config.yaml
model: "image classifier"
dataset: "reaction-diffusion patterns (Gray-Scott)"
train_examples: 47500
image_size: 32
crop_scale_min: 1
horizontal_flip: true
translate: 0.12
targets: ["setting", "palette"]
num_classes: [15, 7]
arch: "gmlp"
norm: "layernorm"
mlp_ratio: 3
drop_path: 0.05
patch_size: [4, 4]
conv_stem: false
layers: 16
width: 192
label_smoothing: 0.2
loss: "cross_entropy"
residual_init: "scaled_by_depth"
optimizer: "adamw"
lr: 0.0022
beta1: 0.9
beta2: 0.999
eps: 1e-08
steps: 7400
batch_size: 128
epochs: 19.9
lr_schedule: "cosine"
final_lr_fraction: 0.01
warmup_steps: 370
weight_decay: 0.3
Rows from block 3, named by matrix and row number. Each number is 128 + 32 x the weight over the matrix's rms, rounded and kept within 0 to 255. All counts start at 0. Numbers have three digits each.
# f: spatial gating (model.blocks.3.mixer.f.weight, 64x64), inputs 0-63
f.0:160118142102117125100104106117152122137122134112125147093147096064126123109140119118122070115102137131099132104103092104089105046127134126091115078142150134144118125131033103099119094083093123
f.1:102227118080091094125129092102097116129105135110084150103109056088102090068117090073113100102161117091102101112099124131117115085111096098092129148121124090099088122110124125097135105129103147
f.2:090082249146118118110093125115116075115129128092104093090120086074078123098092116104092106095127053091092101127103116107080092054094096107111135087096097114102100073120143086081119106111085104
f.3:111095110217138094100088107109066076075134094114110100129092086125126120114129117115102125120121125118083116100069095094111124074079120090137089112108130100083092110126073128081096090117089133
f.4:111077117098217120104117145167114053046093110095094064075092084070142092113115143091074074099118088085135112085117095097123131082109102047090082100118156148109091113128082098126073086058128117
f.5:106119091102109246096121107139114096059124072160119079081066099089130115131111084082071097103122136128080109060086107107095062080140095061109110150098120111113105082112120114087117104091074103
f.6:089133118097116107217100127113097105099095109136123113104083106070098133079098076105111105139107082086089124103109126082149088109086081122107090105096084126166100141114132100109093132065102101
f.7:103116137153133156120077108134110127105130113120112127120133110147119172111132135163141136157149130128123126118156184147132144106125140150121136119142104105115124149164137095105122118122109108
f.8:086102126108126109131101212083087107126100073096112056099128108102095116151151103118106107094126093119083096109084134083120122093132102103108137082104104108060117089095113089090105107094102086
f.9:102100096132119112119161087217108081092107119101086119051088090120093121097121113100100080135134115091085104094102128082097103117111100100119113119096092110083093092109127116117109122101101126
f.10:125078113094156116109094095120232093069109115089135086102061052103119131094050093101074102118076094120100080121111135127088081121099095112083116100070094106124086108111106117128121073097114107
f.11:123088105135081132109107096092092203095080077135100088071085085083082114093133108104109091124089120081112092057130115089111119110112114111114103100112083084083105110089100143163120109114094110
f.12:115131106074103125117115149138076084254105136123118082108089087052122104092121115075091114113074104079129123100105100126098105091077127108093116099081114118107088127125117140107087122134102139
f.13:123104105094117127130124109128045081097240117107102087107097085106094096140099104116095106098124155087084082114108078093063077090101058117067089122106116100067081144150105129089105094135115097
f.14:143083103101120098105129090080101102094100244104099099080085106093105081137098114088099120095085099104144093096072102100122123125064104118121105120092104121097115111100156106094072090106098132
f.15:125138093095106126088121116124116088125095107233104097100106093079109111092068098124057083111117095049095112108095084070109087104117074087118089125133100118124101100112093105106118082098105136
f.16:104114111094123105107108143077134083140053145107202129100082105100078138107112093105090087130130102096109086076082095089117078087127105108102114100138134110115127112159102101097078089120097116
f.17:130122117109133126100118079100089124091136134137093255102106105098082113108094083099097098108102092108101128065119092096120112123122107085105126128141107121116104098132109072090134081106129118
f.18:135112121133112119109107104064109054093091093120108092222102101080141098094096106070136097110081102083090106094078081077099105101104115102082119104143121126112118101116114105108103091115117147
f.19:134138094102107084097118131105049091080109127125125103112239086105098123112111081121092115136095098131099095130104089083128071108119115116085102085112118107147110099105109116115131106099147070
f.20:111142095126119114107097109116140069113095117147107069100080211085141117118084089101116084114086108123109116089089099084109086096085098096090133075096095106128090128123114096134113110069105128
f.21:093105117128099094158123118134129106080119104094131128058103077211093098096115089124075100094074126130077100124104117086124091129103081075102093121124102124079115110110145076095106100077104120
f.22:069098120098124112110115128126094098143091108084098097113065091081208138109109123066063074087105072112097088096115092097092131106088083093111085099074083094102080126146147122088069104156074121
f.23:119118095092075130115116099109082125108143042098144087087069129068109212075116106114105103090088117098101095064090094044095100093136097079107057096140132103080112110125138113126103123106118096
f.24:097125144110116177137124150098099129088115103162082134119083095096121084200092100106144075109127100098093115123074095113066137072134122086109112119077103126104108134158136164101117126100136105
f.25:105109094099095116120130148096111083087114130112068085113124106100079103089216102077119071077105103085081073106099088108103128063127092096105102137122075091117076118104129130118147148108116100
f.26:133118122119116099066101104101127115110126128083109090094093125099070091091096233092115103096134111091106062085092091122096142108101071094086092129085084099126101129119129086120113102107109106
f.27:113120102108122078089095104084111110099127118084116105071107049100097116101079058222104101094089075117109078075108093093103133108109116123042120121109091127112099127112113144100101101111104120
f.28:134119107130113140111139105125079113120092102114097127109099095070120130128128117071217089114107060084090104095068092112076089105105100118095089117105098082090102127110099109097103128109112104
f.29:092176139088120094112103119073094099114114142114131087093121039098100124119095083091107208119076109109098094088110086114117092083115114101127113092095080131092079136123154089119129089110086105
f.30:101104102098105120094089102104114096108120101115077088095149130080111078087117087108145096222088089125107077051074100076122120091108122109085101105138119103086105115143145110103105101109100141
f.31:132121122116134111094082114106125105078089118134101137107108113111079105085118134111119125138213107144122111047115081125146104099123096081108086121118076102086070108070152111102086092117084068
f.32:106140114140104123094068099115111098094135101100129149135080094110082135103099127087084105140086182110110134110086114087098065141066102127093095108135064087121104144118102120111093086136136120
f.33:131117124099104082121075103116095118116090114138128108130104117091103077073092060101101092099120112213098104073136097107080105070111084117083140126126095089096105078113089091101119133102124074
f.34:095125086078118121123109125064098104092085149125115129091130087093126097140093086097090130113076114105214096108100101065098094084099099088098089104129126111109088121121122095087102102122099116
f.35:123113096127123117130140140068122122083097095117087095122103126111143137096120083104078087097081069137101208076105087135092124095070073116124087112110058096122102104098117081103126085115098136
f.36:125095174106112126124115122107122105056095084134135090137105106111093079123089120082078049123121110110078065231092131121088116120099085065089098131124119121102113111099119142140090090098104111
f.37:101097094118095122104119087134117099097094094102092126105076068079098122119108125081078097071136085103077105084223115103077102075101065100093081094120088101094069122129122125107142118109109118
f.38:095099108132102124120107123130107089107085093104147108106108076111086136111076052102099065102096097092119106114075226083075093093117091072083083101110104118096128133129085106081097129107134101
f.39:088071114088102107121114136121112102119112096096111118117082098114118115051112086066095132084106145103085106058078110214118096084086091147081086089113115122092090146140143108109096126123111086
f.40:131119153106120130166108104135085094094105093110109088105085128071117110097142102059082065138097106069134088080113141101188119096101077103105091087087116095106076104116102099090080122110093148
f.41:135084102117162142100112090099122127091106144123084099092074101095132121111096090151105080117094108111077135088091087083083212078091105100085074095102081106096071084091125117101112091115155127
f.42:116100107099122123106113118138126124134063126096101116105046110129131125111092126073128099121141103091108096107078094097101122224130108114100083132079088055086104091057106073109088097142112094
f.43:118116092116095102109087112097098110075088089137120091095081094094118125113118109139115101097094105107049081075119099135129090083203100114089120102102096099089078099114132123116107100089094118
f.44:121112092103110124112122119078116108111118128135110128137100098056096148121107106093100097078084118112106047111118101114103101103101231131112123122136091101099079119106091092098102106139123102
f.45:143131114085125118081116099149115112148112110125124095063113070063109085099083105087097102161108127135104063094085125114105059081052084229120102103104077093096134091126113087113116101107076107
f.46:117111124098096099108093089090137102094102098130071111100112092111093091112113099091076097121127089110085128118047109136082104128104080107223097123111123098133090096106108138112095145114092105
f.47:132104103105105111115104101122091098077141129106113154134127123132113090123110118155136085084090088136085122124083121111105068128100132066075193101088128108115108095072128053140074093110146063
f.48:139117131110129101122126095096111113107107107114104122101118114107093117080072095121087109135124088142056135102104109113122118082110100087103119181103099065101115113116091091150099105113129126
f.49:116147164103119114120089118069094095110116130101093102129077087098112108114095089093129093101137118082080115087110093086070085082102077095122132115227093112104101088103068082082109120103124132
f.50:132130104105098112104107072108098105098103077085098126101105117096108117113085103086103092130100090126121094114065107097130101109076080087104089120084228108086073101087088083121105112101102133
f.51:109095122130122101122125105100114106111122128094134105094102083102084112126135085121087101096101097105105112100108118102113110089043063099095125104090076225105108112128100118082113105120094125
f.52:084119106134114118133141087083103078124108107113076113096112095098111101109110098067122091113085083100101117088118080112131089075083096104109106078086083108209114089130137098139069086093116094
f.53:122109125104121085132108104140107108091110117122070097097090103106117119070117089103080112097132109117102071101101096109081077095110101091099100105093069079093215122088110100102108081093107092
f.54:094113137098110112106092108092107110103074089120090107085101047064099096088086062097124102079076113081056129071078102114118129105078108071113087114107078100115116218087142093116102130135125108
f.55:148089086146105110141117108099098110144112116072099066125114122098118078137087137070068100135089112120115099080111097103088122064105109070099093080087114139081124123216089107150108101090111137
f.56:088174139116111116136111140125136077095126122133091112113095120110094129087127117099100135122085096104126103153103129084116106088074088099118149110092131088121126153116149145134105093142134128
f.57:111113146108117104107150125156116112099114126091089094062088120098112096106109079118072092115136096091118094110121110094076086105114106105104124060121077130114126086128113209139142091120102120
f.58:094121116120097099111097095138095103078123095125101109085055105115088092101163131068089070101108134131085092072078095123091098090081094106099113132078144088115112105120114113206130092101114102
f.59:107103133081101087074102095112105109110120113097108127117078128110106099074109132116125106097150099100123101088070089105115090137107077083096099125103055113078132128148111107118215101120118115
f.60:106138136082110108171099120081085079093128058091096140111103129105141109136091079116091113105120115126119087120088104118141098062089080116070109118119137081123121086106119107117118206105135099
f.61:119130096114128072078081103100106103112129131144134085090088073080075134110143116066101099062096101186121121100061124091109101102090115112157080093106100104102079101123125094106076118208101115
f.62:126104108137122118085109120088140084104134121158118136144067131085095125089124107091092109110084120107113074085095068077103110086070065109126122135072100100148063107082149118112071161132203119
f.63:125123117144068127126091110104119121125122099108148116097119112131117090102120135115139095136100178127093140077145085115087110113103086092123118121138101094109107104129114122107088138080125181